config.yaml
image_size: 64
horizontal_flip: false
translate: 0.06
mlp_ratio: 4
fused_qkv: false
drop_path: 0.15
residual_init: "scaled_by_depth"
beta2: 0.95
shampoo_beta: 0.95
max_precond_dim: 1536
Rows from block 3 of a small multi-label image tagger, named by matrix and row number. Rows with one number belong to one neuron. Each number is 128 + 32 x the weight over its row's rms, rounded and kept within 0 to 255. All counts start at 0.
After each neuron's rows are labels from the 100 images, of 14976, where the neuron reaches its largest size: "strongest on" is what is common among them; "lies over" is the class under the peak. Only what is clearly more common there than usual is listed. The data: simulated telescope pictures of galaxies. In brackets: how many of the 100, against the usual share in percent.
# gate: MLP gate (model.blocks.3.mlp.gate.weight, 384x96), inputs 0-95
# fc1: MLP up (model.blocks.3.mlp.fc1.weight, 384x96), inputs 0-95
# fc2: MLP down (model.blocks.3.mlp.fc2.weight, 96x384, transposed), outputs 0-95

gate.91 [147 128 153 125 102  96 162 112 167 119 119 128  85  90 125  77 107 171 163 108  83  68 146 180 134 103 147 128 125 161 162 134 111  87 146  79 129 123 182  91 123 105  80 137  93 139  80  87 143  54  64 176 193  94  89  94  81 167 129 124 147 115  87 134 143 155 113  96  65 156 172 106 137 139 128 138 111 142 136 164 103 121 141  97 131 139  79  63 116  92 163 143 191 110 124 134]
fc1.91 [149 150  86 125 121  92 161 107 141  82  92 122  91 110 171 109 174 113 186 157 121 140 105 173  93  78  91 137 110 154 179 154 118 128 106 156 162  92 139 139 153 139  49 157 132 102 127 153 163 101 115 162 152 129 116  92 122  89 155 144 121 142  43 117  79  98 180  63  89 101 128  86 138 163 129 171  61 137 117 151 113 140 133  73 112 105 149  62 119 160 182 153 133 127 160 148]
fc2.91 [142 183 145 164  53  89 146 134 133 105 110 115 168 144 132 134 100 119 140 130 118 120 130 112 137 115  69 155 154  68 179 161 125 131  89 170  63 168 162 109 129 107 152 127 123 147 143 111 145  83 132 134 106  82  68  96 134 197 145 163 117 162 109 103  63 170 138 126 137 148 151 191 150 160 168  88 133 123  67  99 107 168 135 150 110  73 160 126 128  37  85 156 136 128 132 126]
strongest on: edge-on disc (84 vs 9.3)
lies over: galaxy (99 vs 16.6)

gate.350 [128 119  83 126 137 115  99 168 101  99  57  87 135 135 132  95 182 105 148 149 117  87 106 102 142 113 146 164 115 100  92 155 132 164  97  92 144 147 170 109 147 169 140  86 110 140 123 183 101 158 173 115 133 110 150 117  65 129 119 120 125 143 119 100 144 155 111 105 112 128 100 103 117 126  58 144  96  89 190 119 192 105 141 197 129 129 178 140  79 105 119 106 131  20 201 118]
fc1.350 [138  48 127 159  84 120 152 137  85 154 127 103 141 114 116  86 125 200 100 159 138 179 133 153 145  98 139 163 178 113 163  96 147  83 133 187 123  91 102 153  68  86 134 158 124  99  71 142 160  99 163  87 124  63 122 144 131  64 108 147 153 130 108 125 152 148 157 132 127 165 168 130 163 101 105 144 162 150 115 136 167 206 147 134 128 141  48  93 149 138 142 167 143 118  84 155]
fc2.350 [115 112 149 135  70 131 118  44 124 156 123 137 118 120 136 108  64 113  82 113 127 146 150 133 199  72 133 130 111 184 110 118 146 102 123 126 100 120 157  81 116 156 120 127 124  69 123 148 200  59 103 134  75 114 170 143  72 100 140 136 174 101  81 164 114 157  77  85  97 125 145  94 137 149 172 126 110 146 111  98  82 123 149  97  41 128 123 136 126 160 161 145 139 136 148  70]
strongest on: barred spiral (100 vs 9.1); tilted (74 vs 18.3); winding: anticlockwise outward (58 vs 13.4); small (57 vs 23.9)
lies over: galaxy (100 vs 16.6)

gate.97 [199  58  97 116  61 173 136 132 103 137  98  74  68 112 125 177  88 100 106 161  81 136 106 150 136 179 116 126 158 198 172 138 118 142 138 114 100 120  95 124 187 127 116 182 145 155 123  86 118 128  84 111 116 134 143 136 109  98 119  87 120  88 101  85 167 143 144 142 140 174 147 137 141 131 162 123 145 146 161 117 105 117 162 102 124 117  24  79 137 102 106  85 170 151 143 101]
fc1.97 [155  99 148 149 120 151  87 101  29 122  77 131 123 128 203 108 128 134  89  91  73  91  88  89 168 173 117 131 124 149  99 156 168 147 127 142 163 141 156 168 152 173  94  81 145 100  60  98 146 111 146 110 111 132 173 141 159 166  86 163 164  95 143 149 171 112 166 162 126 153 122 141 104  89  94 139 121 116  91 116  86 132 109  92 111 109 123 129 128 130  54 156 150 204 125 120]
fc2.97 [180  95 129 136 144 128 125  78 188 106 122  82 174 111 148  90 117  80  76 112 102 117 135  75 168 138 185 134 121  78 144 165 111 163 168 110 154 135 185 112 163 123 132 169  86 107 157 112 128 147 130 127  78 108 124 121 170  65 112 109 112 131 104  96 113 178 112 109 147 153 109 171 149 127 124 101 141 132 131 130 163 103  87 215 147  45 102  75 149  82 138  98 157 175 150 159]
strongest on: flattened elliptical (100 vs 9); small (84 vs 23.9)
lies over: galaxy (56 vs 16.6)

gate.200 [ 93 169 122 166 117 104 117 123 143 164  48 167 122 144  78  98 170 160 187 163 144 132 112 134 137  90 213 155 116 135 164 155  83 177 158 122 152 118 126 123 155  87 127 173 171  86  74  86 118 115 100 127 140 128 150 126 112 142  93 121 147 106 104 140  78 162 141 107  96 113 196  89 139 153 128 146 172  72 101 120 103  96  71 121 107  95 123 151 147 136  91 105  96 114  96  48]
fc1.200 [187 109 181 135 132 127 149 100 112 125 148  85 171  69 121  84 109 144  56  99  94 126 112 112 133 142 111  47 114  83 146 186 160 185  83 131 127 137 172 133 112 134 156  87 146 126 214 135 152 104 166 132  98  78 132 159 151 133 142 129 160 153 117  82 167 111 153 147 101 158 123 166 133 166 114 120 102 139 144 174 129 186 135 125 123 160  98  85 106 190 171 152 140 163 171 159]
fc2.200 [ 92  82  54 144  61 165 138 140  96 141 103 101 127 115 137 156 102 187 147 126  99 132  98 141 123 180 175 141 144 126 148 143 128 137 109  95  96 110 157 112 184  91 162 114 126 180 127  92 159 133 157 129 108 136  98 134  69 117 137 144  88 105 171  87 174 188 136 111  73 130  97  43  92 158 104 152 121  75  76 115 180 137 118  99 103 142 139  73  96 129 152 153 121 140 189 136]
strongest on: lensed arc (68 vs 9)
lies over: galaxy (93 vs 16.6)

gate.205 [162 128 175 125 115 208 120 102 191 100  85 164 117 104 153 107 109 104 101  91 148 141  79 163  97 114 182  94  87 154 100  77 107 105 159 163 142 123 169  97 112 149 145 116 135 163 198 156 138 143  87 152 155  95 111 125 105 155 102 158  91 161  79 103 127 126 127  74 151 171 159 146 136 103 163  83  89 174 120 151 108  88 100 152 114 105 181 160  82 149 195  96 130 104 167 128]
fc1.205 [126 124 172 135 105 165 147 120 195 128  98 188  95  80 127 117 136 106  78 106 120  86 104 187  83 125 105  98  69 119 110 142 105 117 154 186 129 142 180 115 115 181 142 113 128 187 197 139 130 110 126 123 191  83  85 119 108 121 125 131 125 182 103 114 118 141 138  99 187 144 164 153 101 132 144 103  66 172  95 181 128  87 111 129 114 117 146 164 120 124 206  71 148 131 132 105]
fc2.205 [121 111 143  66 119 121 158 150  66 140 118 184 155 149 190 102 115 128 135 120 107 148 152 131 180 138 129 105 180 145 154 157 157 118 137  88  82  96 159  99 144 144  99 102  91 171 104 156 188 108 106 180 156 163 123 147 192 178 126 126 106  79 108 107 163 154 190 152 123 105  90  87 126  95 102 111 144 114 174 118 174 109 137  59 133 156 172 125  92 161 120 170 126 132 209 116]
strongest on: many stars (67 vs 35); star cluster (52 vs 9.1); round elliptical (27 vs 8.9)
lies over: galaxy (40 vs 16.6)

gate.155 [149 175  52  87 109 159 165 142  88 158 126 117 151  86 193 111 139 130 186 197 114 127 140 118 115 156 134 141 155  93 128 132  56  64 126 108 104 107 106 120 163 152 134 153  94 154 113 161 129 113  91 135 122  89 141 125 129 113 188 105 103 127 101 114  47 128  51 101 112 158 129 119  87 159  88 114 105 112  99 109 132 119 231 121 130 106 159 139 127  73 158 127 114 142 117 115]
fc1.155 [161 101 191 124 105 105 156 141 108 146 134 140 111  91 135 134 132 173 162 127 171 120 143 160 108 188 168 131 126 106 120 111  88 148 156 104  85  78 118 150 105 111 142  77 100 130 114 182 129  96 149 186 177 204 179 155 167 100  95 119 159 116 125  87  66 100 110  80 190 151 144 182 102 159 158 139 130  69  89 106 125 106 144 120  81 200 114  82 139 109 145 129 138 108 110  89]
fc2.155 [127 165 130  92  84 101 172 100 156 113 132  94 123  81 105  84 118  89  93  61 131  98 146 125  86 159 171 117 126  88 161 189 143 113 128 168 169  86 163 108 145 116 128 145 116 154 112  61 105 171 134 159 153  82 139  57 152 152 127 151 120 148 160  93 165 145 137 109 115  72  64 128 151 107 153 134 145 178 103 124  87 123  90 192 169 166 129 148  92  98 158 168 138  66 109 114]
strongest on: flattened elliptical (43 vs 9)
lies over: galaxy (46 vs 16.6)

gate.374 [103  99 112 108 167  99 146 127  89 158 127 130 145 135 137 137 103  47  86 131 143  43 108 119 180 136 107  69 130 176  94 112 142 146 152 100 136 149 148  94  64 110 120  58 158 137 123 173  85 153 172  90 171 120 164 142 131 134 118 111  76 126 124 133 145  95 100 212 126 150 105 162  72 143 150  96 128 117 127 141 125  47 136 145 102 129 142 160 128 141  60  65 138 138 124 108]
fc1.374 [ 86  79  51 130 170 126 116 133  99 145 136 146  98  99 120 114 144  94 114 168  97  89 110 122 159 137  88 149 137 150  62 173 155 155  92 109 108 155 138 136  98 128 109 122  86 136 100 174 100 147 154  68 167 156 122  93 162 134 102 125 150  72 140 112 148 149  93 140  75  95 107 147  73 126 157  81 113 122 120 118  76 172 114 162  88 116 199 174 153  71 117 135 166 139 174  56]
fc2.374 [115  93  90 145 128  86  91 188 128 145  67 119 134 134 102 171 110  92 134 201 118  99 110 114 185 138 139 115 132  52  87 147  50 133  93 119 118 156 152 197 155 105 132 141 132 107 112 124 101 124 113 160  89 137  71 110  97 157 122 114 158 146 166 133  90  55 114  69 122 128 113 170 124  82  94 118 152 114 108 131 173 158 139 127 148  97 143  92 127  87  78 151  94 153  60 126]
strongest on: barred spiral (100 vs 9.1); winding: anticlockwise outward (58 vs 13.4); small (54 vs 23.9); winding: clockwise outward (42 vs 13.6)
lies over: galaxy (99 vs 16.6)

gate.12 [194 125 177 125 115 138 175  98 149 120  84 140  43 136 144 135  83 128 119 178 137 145 189 109  89  94 146 108 221 127 111 148 169 171 112 148 161 121 129 133 128 152 133 127 155  96 101 141  81 116 141 145  91 157 133 120  83 121 117  78 138  80 120 116 131 119  96  90 140  82 117 130 125 130 161 107 197 165 135 126 129 149 154  41 101 115 216 102 169 111 146 127 128 118 159 162]
fc1.12 [176  68 169 163 147 141 134 113 117 122  87 170  67  90  86 126  85 165 129 206 117  84 182 129  90 175 129 110 175 174 122 123  90 124 163 145 112 109 148 133  98 128 122  84 141 127  96 120  80 138 129 133  69 141 101 132 101 112 133 134 152 118 237  89  83 128 148 146 101 156 149 131 123 132 142 111 178 201  90 109 161 143 158 119 126 159 169 128  98 150 161 154 103 151 137  97]
fc2.12 [120  98 163 164 149 150 138 152 155 143  77 125 132  53 149 156 119 107 125  66 140 118 155 197 130 121 154  96 144 141  53  96 141  94  71 102 102 124 139 105 106 180 182 135 170 178 122 143 184 180 147 102 168 201 178 121 136 120 162 144 156 162 148 153 113 112 116 158 162 153 113 117  93 209 111 135 133 100 170 137 122  94 116 178 123 128 118  84 123 141 103 178 116  84 136 131]
strongest on: tilted (72 vs 18.3); barred spiral (55 vs 9.1); winding: anticlockwise outward (52 vs 13.4); ring galaxy (25 vs 9.4)
lies over: galaxy (88 vs 16.6)

gate.313 [130  96  84 150 133 136 159 153 210 136  86 133 131 237  72 128 110 103  58 147 131 131 104  92 147 168 152 185 134 189  59 130 139 147 132 112 127 102 117 115 198  77  60 136 115 116 151 138 146 121  97 130 144 164 115 114  89 144 104  72 148  85 129 124 140 137 136 139 100 140 111  69  62 107 111 174 142 106 143 168 132 118 126 120 139 120 169 141 125 141 131 154 107 138 157  82]
fc1.313 [151 125 101 144 137 201 166 167 161 101 133 118 127 137 135  70 135 114 125 104  98 120 183 120  68 162 176  93 134 116 101 149 166 116 153 137 178 144 174 117 171 147 121 117 120 127 134 150 131 112 161  71 142 128 114 137 146 135 119 121  95 109 208 155 153  90  77 163 117 148  72 188 162 169 141 123 135 135 172  56 160 175 149  87  80 138  97 112 140 119 159  62  90 148  85 178]
fc2.313 [131 141  97 101 166 136  81 168 124 132  99  93 125 165 108 119  21 148 109 156 121 116  96 103 186  72  94  86 150 122 123 118 150 112 139 121 113 146 174 127 120 122 163  57 139 132 183 126 100 113 104  84  99  95 116 166  74 163 152 154 153 147 134 127 120  99  82 100 153  83 139 124 122 175  98 119 100 154 116 178 161  93 122 195  89 113 111  47 111 155 117 119 182 145 124 174]
strongest on: lensed arc (40 vs 9); barred spiral (31 vs 9.1)
lies over: galaxy (75 vs 16.6)

gate.67 [131 128 170  72 179 126 150 151 139 156 151  86 101 136 168 182 157  58 132 150 116 137 131 163 184 103 135 139 143 171 168 105  67 115 144 112 134 112 108 122 156  83 103 135 158 115 105 121 171 115  58 135 177  79 114 137 136 136 182 203 110 125  71 140 112 109 149 158 143  96 150 127 174 124 167 102 105  84 201 104  89  84 134 118 109 160 145 183  77 117 116  72 125 126 121 130]
fc1.67 [161  74 161  51 169 153 117 166  65 101 148 159 119 102 132  68  69 144 120 122  90 169 112 119 142 129 136 140 139 126  86 178 143  97 137 163 161 148  87 102 111 151 150 150  49 148 120 111 129 104 216  99  95 114  93 155 130 111 140  98 134 121 122  99 124 137 136  96 112 152 125 141 188  99 117 143  84 126 121 145 145 126 163 121 131 122 175  81 178 104 164 167 101 187 147 203]
fc2.67 [139  49  69 100 133 126 100 105  98 102 132  80 191 121 183 133 174 100 138 158 112 140 153 157 124 140 191 123 161 147 126 118 136 159 118 106 165 135 151 100 155 153 171  98 148 107 139 133 136 106 162 114 171 104 135 185 109 157 155 153 175 129 129 161 124 149 168  73  84  86  52  75 111  69 137  77 121 145 119 130 105 180 147 160 186 132 131  92 119 131 117 175  92  88  80 137]
strongest on: lensed arc (100 vs 9)
lies over: galaxy (53 vs 16.6)

gate.56 [139 197 126 138  84  80 156 120 167 135 131 154  46 135 123 156 161  77 166 129 130 129 135 112 119 134 125  97 118  98 202  92 123 143 130 131 133 140 188 132 125  53 137  70 167  76 131  87 126 119 109  92 127 126 139 121 101 162 154 133 129 118 116 148 148 149 121 170 151 103 118 153  94 242 155 127 139 122 177  77 124 107 116 160  87 132  73 158 161 126  92  58 130 113 132 130]
fc1.56 [109 112 103 127 147 141 132 118 112 121 125 100 178 127 145  81  94 156 109 122 123 139 135 109 156  89 114 208 173 105 125 165 161 149 115 102  71 114 108  95 146 210 182 136  44 118 117 167 136 130 171  97  51 162 121 118 130 114  97 157 150  87 112 108 115 119 113  99 145 159 106  72 103  63 132 114 168 133 120 184 108 141 151  93 219 128 171 112 139 156 144 172 102 103 137 136]
fc2.56 [141 147  81 108 116 115 173 111 132  81  89 126 162 191 106 154 152 104 151  89 158 126 119 122 111 148 162  82 154 142 107 110 139 144  93  37  96 141 167 147 119 131 197 122  94 155 102 147 156  86 143  97 113 121 107 120 128 118 118 148  80  71 114  57  90 110 137 115  76  70  83  80 109  94  74 125 165 122 148 102 171 139  69 143 168 107  79 103 133  83 115 135 120 125 177 161]
strongest on: lensed arc (100 vs 9)
lies over: galaxy (36 vs 16.6)

gate.118 [ 83 106 119 133 130 143 168 130 145 183  68 172 144 142 161 143 136 160 213 121 129 140 137  99 137  78 114 114 102 144 117 130 146 163 110 104 103 119 159 115 107 135 113 131 123 124 189 134 166 138 118  67  59 139 128  74 107 119 141 113 169  93 141 100 177 174 158 114 129 209 108  67 139 111 101 102 124 144 144 121  76 145 124 128 210 163 159 202 104 142 176 118 156 153  78 133]
fc1.118 [119 115  85 127 143 161 161 181 148 128  84 112 124 131 127 112 184  97 153 134 136 118  75  99 139 150 124 155 148 142 121 168 204 122 181  82 146 111  81  98 162 117 131 104 145  78  90 143 121 174 181  90 125 193 178  98 117 103 133 126 161 126 201 143 125 137 133 160 125 127  58 112 104 106  61 158 141 174  85  98 124 104 154  84 120 153 164 153  96 198 149  95 154 143 129  88]
fc2.118 [ 88 109 161  75 167 150 133  27 142 169 121 107 163 123 166  75 186 121 160 137 148  92 159 136 140 115 177 138 135 190 147  75 131 181 147 107 137  81 201  98 106 135 173 103 139 137 124 137 149 115 132 179 109  94 156 131 113 144 122  79 129  95  82 140 158 139 164  84 186 176 154 158  86  94  89 188 101 102 138 123 105 106 117 142 133 174 109 118 106 130 107 159 109 126 139 146]
strongest on: barred spiral (76 vs 9.1); tilted (52 vs 18.3); winding: clockwise outward (47 vs 13.6); winding: anticlockwise outward (37 vs 13.4)
lies over: galaxy (72 vs 16.6)

gate.61 [160 124  91  61 143 114 148 136 182 119 120 116 162 141 110 113 145 106 124 101 128 143 160 170 128  83 118 198 108 164  83 123  82 146 167 202  99 108 148  89 155 139  78 153 116 101 145 119  75 123 124 123 143 123 184 172 128 181 139 101 146 152  88 120 127 179  75  85 130 138 230 108 160 129  89 107 161  81 101 167 115 111  95 110 124 117  76 182  88 141 124 112 148  98 112 128]
fc1.61 [187 106  89  88 125 138 165 147 199 136  92 122 166  87 103 188 100  99 114 116 109 116 148 155 185 112 108 144 134 147 129 179 143 169 210 229 109 157 156 106 162  86 175 167 109 118 113 104 104 106 116 155  92 122 112 106 111 141 160 170  78 143 136 128 105 195 138 119 106 168 154 121 130 139 131  71 123 129 153  99 108 194 108  91 125 127 128 113 109 133  71 125 154 116 163 113]
fc2.61 [109 169 154 168  97 194 187 123  92  87 141 186  76 146 124 154 131 118 141 112  96  62 160 142 117 169 121  83 101 170 125 139 105 119 138 132 154 170 143 143 156 139 121 151 117 146  65 153 113 149 159 145 154 190  99 148 176  92 125 142 105  77 105 204 124 111 175 149 174 114 128 139 131 141 110 159 122 120 149 107 148 103 127 166 193 101 196 189 162 122 141  80 148 141 117 175]
strongest on: lensed arc (46 vs 9)
lies over: galaxy (50 vs 16.6)

gate.302 [126 127 161 175 124 118 143 178 103 202  92 108 100 132 145  90  74 100 137 168 104  84 139 109 160 143 187  90 194 180 104  78 105 167  64 127 111 173  99 112 132 169 123 111 134 106 100 175 139 184 139  92 132 122 103  86 116 155  97 166 121 131 140 124 109 151 130 141 158 116 106 131 127 154 165 184 172 117 102  89 119 128 152 117  98  53  71 123 109 136 118 144 157 158  80  65]
fc1.302 [121  88  71 109 155 101 132 113  90 105 120 165 149 116  65 177 153 163 147 129 170 170 155 185 165 145 129 193  79  94 192 162 117 112 107  95 149  86 192 137 127 157 102 169 120 165 140 140 104  91 135 117 106 144 116 163 145 115 134 168 143 130 110 105 118 128 167 168  91 141 171  89 161  83 108 112 129 132 153 200 177  83 135 143 170 181 156  99 162 140 166  96 165  86 146 141]
fc2.302 [123 129 188 136 130 130 135 135 128 171 203 149 211 156 151  88 125 128 104 128 102 168 192  77 119 106 150  94  76 178 154 184 128 138  93  92 162 108 126  85 131 115 150  87  79 143 142 121 147 111 126 121 118 166 135 148 106 121 195 109 106  97 124  95 108 181 141 166 132  97 141 169 130 142 163 111  98 185 153 162 140 168 113 143 102 119 185 131 102 144 216 109  88 145 137  85]
strongest on: winding: clockwise outward (52 vs 13.6); two-armed spiral (46 vs 9); winding: anticlockwise outward (43 vs 13.4); barred spiral (33 vs 9.1)
lies over: galaxy (36 vs 16.6)

gate.166 [113 113 175 109 184 146  91 115 105  94 185 101 140 115 153 154 183  68 135 101 155  78 178  96 151 139  92 151 138 159  77 145 120 147 129  57 149 128 166 161 120 154 147 104 147 125 166 197  78 143 110  92 116 105 110 141 149 169 143 121  73 137 144 107  81 158 113 109 159 114  90 135  90 144 141 121 110 106 159 134 116  83 147 128  93 117 175 129  81  85 136  78 113 115 216  75]
fc1.166 [149 145  64  97 160 116 112 138 103 165 184  48 132 176 158 149 187  80 173 111 153 110  90 100 150  91 103 140 159 154 161 149 142 140 125  64 111 161 137 154 127 108 136 110 145  94 159 102  71  46 132  98 159  83 128 177  76 135 151 127 116 145 167 120 125 127 115 120 101 111 135 121  88 177 149 101 136 142 184 128 108 119  84 112 137 101 182 105 131 125 103 104 134  68 197 136]
fc2.166 [ 93  91 143 142 181 110 127 145 131  59  70 142 142 108  92 153  95 120  84 198 180 138  70  95 102 130 131 138 134 106 161 209 109 123 139 128 149 155 160 169 114 120 167 122  98 139 112 169 154 114 105 146 155 103 160 113 115 174 109  77 192 154 179 173 118  65 121 139  59 145 104 142  63 158  94 107  83 101 156 143 132 142  89 159 102 128 160 142 131 120  92  99 117 159 122 116]
strongest on: barred spiral (100 vs 9.1); winding: anticlockwise outward (68 vs 13.4); tilted (46 vs 18.3); winding: clockwise outward (32 vs 13.6)
lies over: galaxy (100 vs 16.6)

gate.33 [184  80 127 105 126 173 154  88 165 153  91 182 160 173 122  94 126 137 139 123 162  98 135 175 168 184 127 159 151 131 119 131 153 117 120 143 119 104 162 112  86 139 147 102  35  65 126  95 169  94 123 147 129 118 105  99 116 166  83 167  60  87 120 115 155 129 114 122 128 169 112 130  90 118 123 129 168  86 170 130  67 125 158 178 185 136 118 145 162  84 113 155 159  74 129 177]
fc1.33 [ 77 137 158 165 122  76 123 152 178 151 143 140 145 119 151  98 114  72 122 137  38 178 104 137 155 132  93 100 119 148 133  87 128 148 138 136  98 107 179 128 144 104  77 178 147 157 109  81 116 188  91  90  83 110 119 153 172 132 155 141 189 133 113 175  90 115 168 110 121 119 137 127 110  98 139  85  87 187  93 146 106 135 114  94 100 161 188 193 148 151  81 163 150 167 102 115]
fc2.33 [147 112 148 153 133  86 140 124 132  53 141 119 105 147 104 133 134 142 135 164 107 170 161 105 147  51 176  99 106 107  97 129 114  99 158 113  97 114 114 140 119 146 155 164 132 111 209 121 118 132 111 146 132 212 102 171 136 103 131 136 171 133  88 105  98 138 165 123 159 126 172 192 116 153 154  69 128 140 127 157 195 176  62 165 137 201 117 120 165 114 148  67 162  91 104 142]
strongest on: edge-on disc (87 vs 9.3)
lies over: galaxy (37 vs 16.6)

gate.382 [101 154 136 155  56 173 127 156 100 127 147 138  58  93 187 168 142 129 134 127 115 189  70 147  86 114 109 131 138 125 135 105 125 151 104 172 112 159  89 153 108 137 152 167  76 124 139 161 111 162  75 185 171 126 158 146 122 139  96 145 182 114 118 103 162 204 158  77 113  93 105 168 176 106 128 154 122  97 123  96 153 165 122 141  84  99 116 160 146 103 142  88 188  94 172 154]
fc1.382 [133 143 142 142 103 115  97 136 141 118 107 146 133 145 117 134 138 114 168  67 142 110 148 149  94 136 116 126 208 141 183  68 104 154 131 154 126 145 157 177  96  87 137  87  88 127 152 194  55 215  89 164 154 137 115 134 143 155  88 127 151 144  89 121 119 180 156  75 114 100 167 167 117 134 126 123 143 137 143 164 109 185 164 124 132 119 188 100 196  78 163  75 160  96 137 135]
fc2.382 [148  93 122 163 114 124 156 132 131 158 113  66 120  88 100 121 104 120 180 109 127 123 116  53 150 130  93 146 211 108 133 148 107 161 132  88  52  96 146 128 161 100 108 118  92 131  66 133  85 117 128 164 115 141 124 162 140 131 127  92  81 152 105 171 181 171 166 209 155 133 152  70 158 131 123 100 154 155  91 123  83  87 175 110 148 134 137 183 157  94 142 148  90  99  97 163]
strongest on: winding: clockwise outward (40 vs 13.6); many-armed spiral (35 vs 8.8); two-armed spiral (33 vs 9); kind: ring galaxy (30 vs 9.4)
lies over: galaxy (62 vs 16.6)

gate.116 [155 140 116  86  99  83 141 102  92 130 102 140 126 127 157 106 107 119 152 131 127  98 166  94  68  75  73 100 134  89  92 130 165 140 147 165 135 161 145 179 149 136  98 111 150 101 145 114 112 130 153 161 122 140 147 121 111 125 145 143 132  82 136 142  69 205 108 139 122 178 138 150 199 169  97 157  77 132 178 112 141 130 102 149 179 172 183 124 133 194 199  85 139  87 197  97]
fc1.116 [103 109 171 124 129 108 137 120 124 131 200 105 105 117  76 142 178  67  84 141 112  62 167 116 127 134 105 155 127 175 116 124 170 111 143  81 130 172 137 127 169 155 169 163 189 199 134 149 115 151 135 117 158 120 150 127 107 157 122  96 209 156 104 127 136 190 148 116 137 146 131 106 118  88  77 127 116 127 230 121 148 101 109 118 131  88 135 138 137 132 134  60  78 143 157 172]
fc2.116 [168 111 162 112  69 123 117 121 158 113 111 104  85 118 150 130 133 159 120 131 153 148 116 149 175 141 114 134 143 176  92 105 161 219 179 146  92 180 195 107  92 141  93 160 196  91 173 153 127 140  56 137 140 212  77 104 122 127 131  93 121 140 152  51 127 109 103 185  94 111 130 118  77 108 147  90  88 159 119 135 120 106 123  88 132 148 125 101 119 114  87 122 114 144 101 144]
strongest on: tilted (83 vs 18.3); ring galaxy (54 vs 9.4)
lies over: galaxy (78 vs 16.6)

gate.168 [120 137 104 188 164 108 147 172 116 140 182 130  91 142 143 169 140 166  83 168  99 196 112 122 137 116 144 114  75 158 111  71  56  78 197  73 125 131 100  99 113  70 152  92 123 177 160 163  91 130 121  76 116 139  98  90 106 102 183 122  96  86 139 171 111  97 118 132 151 162 145 125 177 162 152  88 133  80 122 137  83 139 165 156 114 148  82 126 161 139 128 118 105 147 152 118]
fc1.168 [152  93 122 168 118 202 151 136  92 148  91 112 105 131 129 138 155 136 124 114  72 123 115  52 155 163 121 128  93 144 199 112 131  88 187  77 109 164 107 160 167  95 142 146 162 189 149  97  85 126 145  91 108  90 137 106  95 139 146 144  90 104 146 153 165 143 153 114 145 124 110 150 118 173 196 124 162 136  93 115  96 155 149 190 124  73  52 165 124 110  85 162 135 175 141 115]
fc2.168 [133 182 157 179 105 150 180 141 140 105 139 116  57 133  58 161 124 136 192 177 134 124 136 121 150 156 103 140 181  85  81  76 136 158 131  59 129 140 127 114 112 142 150  67 177 206 104  98 128 144 100 191 123  95 104 176 122 161 167 120 107 145 127 155 125  97  99 108 182 106 132 132 117 145 124 110 131 101 124 165 131 127 113  68 107 172 110 150 126 203 128  98 164 136 143 116]
strongest on: lensed arc (66 vs 9); merging pair (34 vs 8.9)
lies over: galaxy (87 vs 16.6)

gate.25 [ 75 107 157 172 139 143 118 128  72 112 146 112 123 107  75 150 122  96 147  70 132 109 147 116 187 145  70 128  94 133 149 164 186 199 163 177 147 141 180 128 150  92  80  80 160  86 127 156 138 106 143 134 123  75 186 189 139 117 155 137 101 157 120  94 157 127 154 194  97 159 153 151 153 126  80  80 132 105  95 172 150 152 155 136 121 111 107 131 153 141  66  92 100 107 105 149]
fc1.25 [124 176 137 108 133 134 172 108 127 151 118 138 167 116 116 152 126 162 141  93 148 100  95  92 112 133 118 102  42 160 135 157  87 150 170  53  61 141  99 133  87 128 120 154  99 113 192 166 134 154 175 145 116 144 123  75 111 181 177 126 126 118 107 111 130 189  92  77 173 129  96 138 185 104 183 125 160 187 108  63 104 154 119  88 174 152 167 139 146 120 140 136 167 138 135 137]
fc2.25 [202 120 145 166 145 109 201 105 152 143 188 130 134 116 121 155 105 172 151 207 141 159 112 118  69 143 146 128 161  90 115 139 119 163 145 154 187 133 114 136 108 112  70  93 214 170 148 193 113  97 112 127 100 155  96 128 175 146 141  96  92 132 149 105 106 146 196 151  94 118 189 172 120 105 135 102 141 156 141 166  94 135  84 155 142 123 144 139 137 156 103 108 119 166 122  86]
strongest on: flattened elliptical (85 vs 9)
lies over: galaxy (100 vs 16.6)

gate.322 [115 134 137 124 173 119 116 204 138 154 125 142 111 108 178  93  82 116 153 121 114  83 112 122 105 132  99 129 132 145 136 223 200 187 103  58 125 154 153 155 117 111  60 172 118 128 133 118 104 156 130  90 149 133 110 132 142 117 130 123 207 146 147 134  71 201 186 109 112 163  56 120 176  96 134 134  93 114 142 162  91 164 113 145 147  93 116 162 133 125 116 162 157 134 141 104]
fc1.322 [ 73 121 125 151 162 110  85 124 125 127 155 114 139 102 160  79 176 114  87 141 115  73 126  93 130 122 131 134 129 147 104 161  98 148 154  46 125 143 148 153 120  94  60 162 157 134 149 128  97 183 208  91 142 137 186 117 140 146 169 166 181 172 150 107  61 146 164 133  61 149 140 128 112  62 102 158 164 155 140 156  95 138 121 114 108 110  87 158 107 171 101 172 132 158 121  96]
fc2.322 [114 104 112  93 153  92 153 170 155  70 108 118  93  78 141 161 161 103  80 149 202  88 197 134  60 150 137  98 106  75 150 155 182 101  86 134 160 141 159 138 135  70  73  80 108 157 115 154 151  72 141  97 140 116 135  91 105 122  96  86 151 162 127 113  99 160 148 134 151 109 127  74 121 111 128 151  69 164 171 129 142 127 173 112 132 162 152 110 105 112 178 122 102  78 122 145]
strongest on: barred spiral (54 vs 9.1); tilted (47 vs 18.3); edge-on disc (43 vs 9.3); winding: anticlockwise outward (31 vs 13.4)
lies over: galaxy (71 vs 16.6)